From a checkpoint of a small audio captioner.
Model: log mel input, encoder norm batchnorm, decoder width 192, decoder layers 8.
Training: adamw at rate 0.0021, 16400 steps.
Data: trained on simulated sounds of rotating machines with and without faults, 39062 training examples, 53.7 epochs.
Rows from block 12 of the audio encoder of a small audio captioner, named by matrix and row number. Rows with one number belong to one channel. Each number is 500 + 50 x the weight over its row's rms, rounded and kept within 0 to 999. All counts start at 0. Numbers have three digits each.
After each channel's rows are labels from the 100 clips, of 14976, where the channel reaches its highest value: "strongest on" is what is common among them. Only what is clearly more common there than usual is listed. The data: simulated sounds of rotating machines with and without faults.
# convs0: first width-5 conv (encoder.blocks.12.convs.0.weight, 288x288x5, each kernel summed), inputs 174-231
# convs1: second width-5 conv (encoder.blocks.12.convs.1.weight, 288x288x5, transposed, each kernel summed), outputs 174-231

convs0.195:516428525584550484540500450464570417560542489459557506483473646596495525418523416528523524477545484514510528531485466499532476397425570441491499480536419538581430486466505562
convs1.195:530557598519605588585524498445542519608501520520531508494514571491495544394499478485487514507493503505555490487530516525464524455515487425576636512446528585546517599424447427
strongest on: speed: slow; conveyor; quiet level

convs0.135:624594521569493482493527581443505455496524440470449486431560521506525455554469525467479562473510507476472459460512507531364480430464505494521435447505486505449531480482519448
convs1.135:601542568525588507528519525517548547576507538563490510493548563508542509503553579513507527552539489529548481485509464504514522521520529548532538538586552522512534568552525495
strongest on: muffled (low-pass)

convs0.82:521496515537562536611567519478493519503388499485547471490572523387584501442548487453521503539563498454552546541512550534496471544449552420526410478554529451464472488425576486
convs1.82:404544493558542435499578524499481457529521544460448426549463640519413539555452463481494493525513483426419485560597484534533555467453446536561513509487523447463534479650561509
strongest on: quiet level; piston engine

convs0.173:513577490472605528412538496441514469470538436572533488507576489509540463499515466491547496604520543548592572590523561526425511506535521460499435423569567529490468421454597549
convs1.173:475518535528534524380532424399421450436514500465495539495553448591533505528459490499413495522404568475512583515519517511426520468515524495495528517468497586472523616557557495
strongest on: state: faulty; compressor; grinding; muffled (low-pass)

convs0.157:404493425521528514475591468429438440480332479454516528446470532498526486491504533463529477510479539429425493492488488533490543510499484493529415526599490477529415521468538475
convs1.157:477453542489496482461463484560528492424521496526543527393500526509497431504440455457504461567489539595544491660548530431531508527448495652506493529544496508518441529474581568
strongest on: quiet level; rattle

convs0.145:487515450490468476567517504556441539540543520511502441511496450511440673380413551412521443504464575402459551454526480586518567535591520499462606461470521404551474449494526511
convs1.145:476475517562466484495596527509524452493571478478481453479425467530501469564465501457537473524393469450446451574522491536473559444560514554522447412512506407522567448536525502
strongest on: gearbox; thin (high-pass); bearing knock

convs0.47:489549375489487452528523572493437455482561499590535465484521439487573482521506516573572506502539488509528399437431545516471551579383578476489471532542517615458498424415466420
convs1.47:584549476540476439415500500466484578525535476465419480408557550444504508548522490565559486532408484482518510487485430426448429372529504476572438545531455520419559498504486554
strongest on: quiet level; rattle; piston engine

convs0.273:500559449482528564410474520492613472528529634580446512468494525519502526502428515545518525481510514511485522538497490473516484494448514527437526465535544573488478603504518479
convs1.273:523592463510457436436567529496532520524590453430459422396490540496576422575457565493494496446406525492539534493537413479386492509506572594508533501519454362421499511525515521
strongest on: quiet level; piston engine

convs0.66:561482560436492463579458463609552489562452570512433601467461483496492545429456410474497538483530469427430453394505478494460454563544498456465555503472469497459561490476484550
convs1.66:586501562589533486451579522399443501490549479554507529523512468552509466442447462464447445485487466472527466396549465459476459425538539447478391498588427511457580513478504480
strongest on: piston engine; air leak

convs0.102:532601629601435522520523537377553497478499514540534573484522428615472476548458500567522524494485449480512467505489512475472481501455479431541472531432494495545488442498445422
convs1.102:553532513598449486498480497441507503521490532489505558524545425521603512573411529459493516472605494457499462479579505462453514527471534514470478497528447552569491455430484475
strongest on: squeal; muffled (low-pass)

convs0.163:468568460515505519594623512527429541515563538600528486500491500521563529531496506601544515504520564563589472509555509532467552557474586557533520493487556510483451458439457447
convs1.163:544468515476473465411439465455526539494429528398422484474574527507516469452549436597512481559515550462494502465497464435536461341445453540486482560441495529431495466455538581
strongest on: quiet level

convs0.151:501525454550545502587563556616468484531494558483454509578561511574536546451538507405487578461463491544413489550517550504598476489504518527463551362453521543496482502522530428
convs1.151:468475502491579482570560602574385601564503486513509474583399517468492500462559477480491536452469501429595419461615491445518486483549458495476473494501493571530497457442468483
strongest on: conveyor; speed: slow

convs0.234:478451431573561449485553495481511494509476484520552551522458505627516502453440430503474558509411548478443523513551395513531458368453510500542517448455497440532457607581475463
convs1.234:509441507560559583436504496490483418561507483519555528532506557395486495441417500448518492455449589509577521565570444450371459561482473597475504498449526585570579527513538504
strongest on: quiet level; muffled (low-pass); conveyor

convs0.211:503522460513497535540419442496494496561519500510587493511502470486528625590431513497518492515523536477450568551516569406575486508442561470463466435452409452509486508465492429
convs1.211:446508548561512621445492547438443424465525520525565566525556457548460475553491494467577513508504459527454591499469593548484517528453511427499529460495485522522554543486513452
strongest on: speed: slow; turbine; thin (high-pass)

convs0.226:456524433461536491606482598538446465491501552532434344525507543518490564462537588512495451498600577383548554476523597515547527500539454461468558518545454424499478453446585522
convs1.226:552477480577422445502558526426489522488568396509518480460471519486528447542542570475544494539416425544464504495532531551529520448552545539610457453581536495525536482548427483
strongest on: quiet level; piston engine

convs0.250:525527551505437562570473428515565576542589480518559468507489402358526477576449419424654450491454452443472492564517464463490460529572487580507587454533483497483536528497500520
convs1.250:432483580504485636467498580554491470498555533519592596523585489490521510532502479518479510556491487496437583506465524527466478511550469476487560488413459516521527571533538508
strongest on: clipping; text has "clipped"

convs0.180:563437509589492530513578535567576495493529575473472447507531494590499514470506516465446552529465546446523495518532547493464570418473452546450408507458486452573527576508535451
convs1.180:522448495476545425571553551544439519552414528570577482508383606509516564386560499478480482532593557491550454467571458548551585541493450515496579526503589545516504500554479401
strongest on: clipping; text has "clipped"

convs0.278:519457476483405511401546484498532448535402519464528515541536453559444471531439539511508417544533495486524498507570478462493513453396510434452509499368463514494434541542505533
convs1.278:471525558517420513483454447527560553491466515494516506539525481590434505524400520547434472457629505479467586494511553522564430467472525457558485517378466495556497517477490542
strongest on: quiet level; reverberation; text has "room"; text has "reverberant"

convs0.269:592453492464532562455525520420472451546553488579464481510420507570547583475551563465560528470529468498561500497415515427540467485510470564516530634560544530485493506512523488
convs1.269:563494505448443503496541549544457515569630448504526451487529485511469436548532497581523488488487591570503596496498524568452435508563586467550530542532480403465532438559467491
strongest on: quiet level; rattle; piston engine

convs0.84:495541457423534557458452532479485471508513593609470522515573488525511545471406569642503466466583537458533538457499525479426482596438569491487533446469437386482523534510492468
convs1.84:520524561501545503426452510411565475520458493433541529457496520517557520530458538474540511555450496538458555482500554409431351529521538533457539578492411543459564556546561541
strongest on: quiet level; piston engine

convs0.63:509489413453504445435504504518500412527507439581502433493587506448546518425453529458506513526530539520450503547606415555510487454500561487563461462557545448483475486520501435
convs1.63:464473575509549505564576577569562521415454553511519523518442493425525473433421531422543480477540585492516419484541527450445449595520462455463404613481477482458535445490548458
strongest on: state: faulty; grinding; bearing knock

convs0.225:528472477567532476515484484526476460553518501449481520466477529537424552454462458505483553531438435479485539518485548540492452456393514422522537446537379530502470563484557434
convs1.225:608540589525578532439508399413526485507501512549577566547524508596497486431507507481470513557552502540531436479540524537493453496393508420551531529499521548510544520456414443
strongest on: speed: slow; conveyor

convs0.182:492558465523495484505584489451461474589563528573476412534488401493505511504557558506529439516564389560462573523521572454542541466580452565485580440531507571570523465494519402
convs1.182:576453609576386576462548518480542567505570439516524538482514455514566459502493475515607425549424505549492512484483549486478454411479526454502490538413513469471526486546469463
strongest on: quiet level; piston engine

convs0.170:550455457584415484480572485485465486504432393423512458505557500514417479532535457554492455532517431441488428480519559470461544380469476489472528467577422489466533525490465546
convs1.170:534490436416424402477534574510478600540473433475446423474484464539517594459518533525390380525486535425548498390452526499615527520438596480476547452461558520544480504512600527
strongest on: quiet level; speed: slow; conveyor

convs0.205:488546544482434514514483482488529463460447462442565576501549473562476445505471554414510428560512464498441512506437543495544535492495479424477540521489440465552393459454558443
convs1.205:467466486439519525527536593554524575500485517457513510579576490509473466445532518557524502508609540603516531443485554514513524510499461499484554476476477540431489499445520619
strongest on: quiet level; speed change: steady

convs0.11:545578408521502451567540567496448544516578468569463493451568491444590456520454587562528497398556440528471418387473462523475444620501531499514527506599518467433543370498481452
convs1.11:626593536581468439428622454467518618477480505561423460449502416477483479575407598475547461484551500517560400476557461491493498374574557436588355579586485509451544429468444469
strongest on: quiet level; rattle; piston engine

convs0.19:454493525545497558500590530439452454471567461499494453500504527631547520476468465436479548570440504519382549503526511502519528382428475463556491389557509584466368505541568475
convs1.19:549551591459600427555445518532521561608567436467481520551415535512501556537522508427560531478523474486537384468574487433520460431484501516484527496500500572576483467482439526
strongest on: speed: slow; conveyor

convs0.94:597538498475508504604537463480482527535578444487527469500442484469486471510664429446498515475550424460474478419506532484534490408527550450520523346522542474564541549511444512
convs1.94:543538551562560494559444466466604492584470497502488481519472602583578581454525525531517572465553387453452523473500463521551499453536539441537576458458527472507496576571426522
strongest on: conveyor; speed: slow

convs0.167:517582545545518493472522502438508454471429633465442562571511466546408516517553541614608454585494458482464455487422560468555529512472451353494555418484507587419544429550443519
convs1.167:511444450470457465483536496501514523477503484474459516577489450495486491484401535553428472398517478481489476427586477486531464494512512299515554616465504514463528491490427503
strongest on: reverberation; text has "room"; piston engine

convs0.122:472463478506530489492468530533466451540526437513507541463530494478403507483468543496487551512470520459447564491467521538508397553418529441426522554569505463486539576467490452
convs1.122:477522616533518597424510536455508452414467531502547602575544439481525390422499494508509528571548461558506561524465565524521442575500493394564534513531495518467545510528510422
strongest on: reverberation; text has "room"; text has "reverberant"; air leak

convs0.194:552524559556494550460504522576530498445531456504461537542543387448481443466495519535478566528517435529522548475497516529522474520428509526526535464492497509462434487437495485
convs1.194:564496509513449469471532508470527474480450530424476481464477469469416465531489413432502463453528473596569458439450526487562497405506531446485528510492532559539542463470481444
strongest on: quiet level; piston engine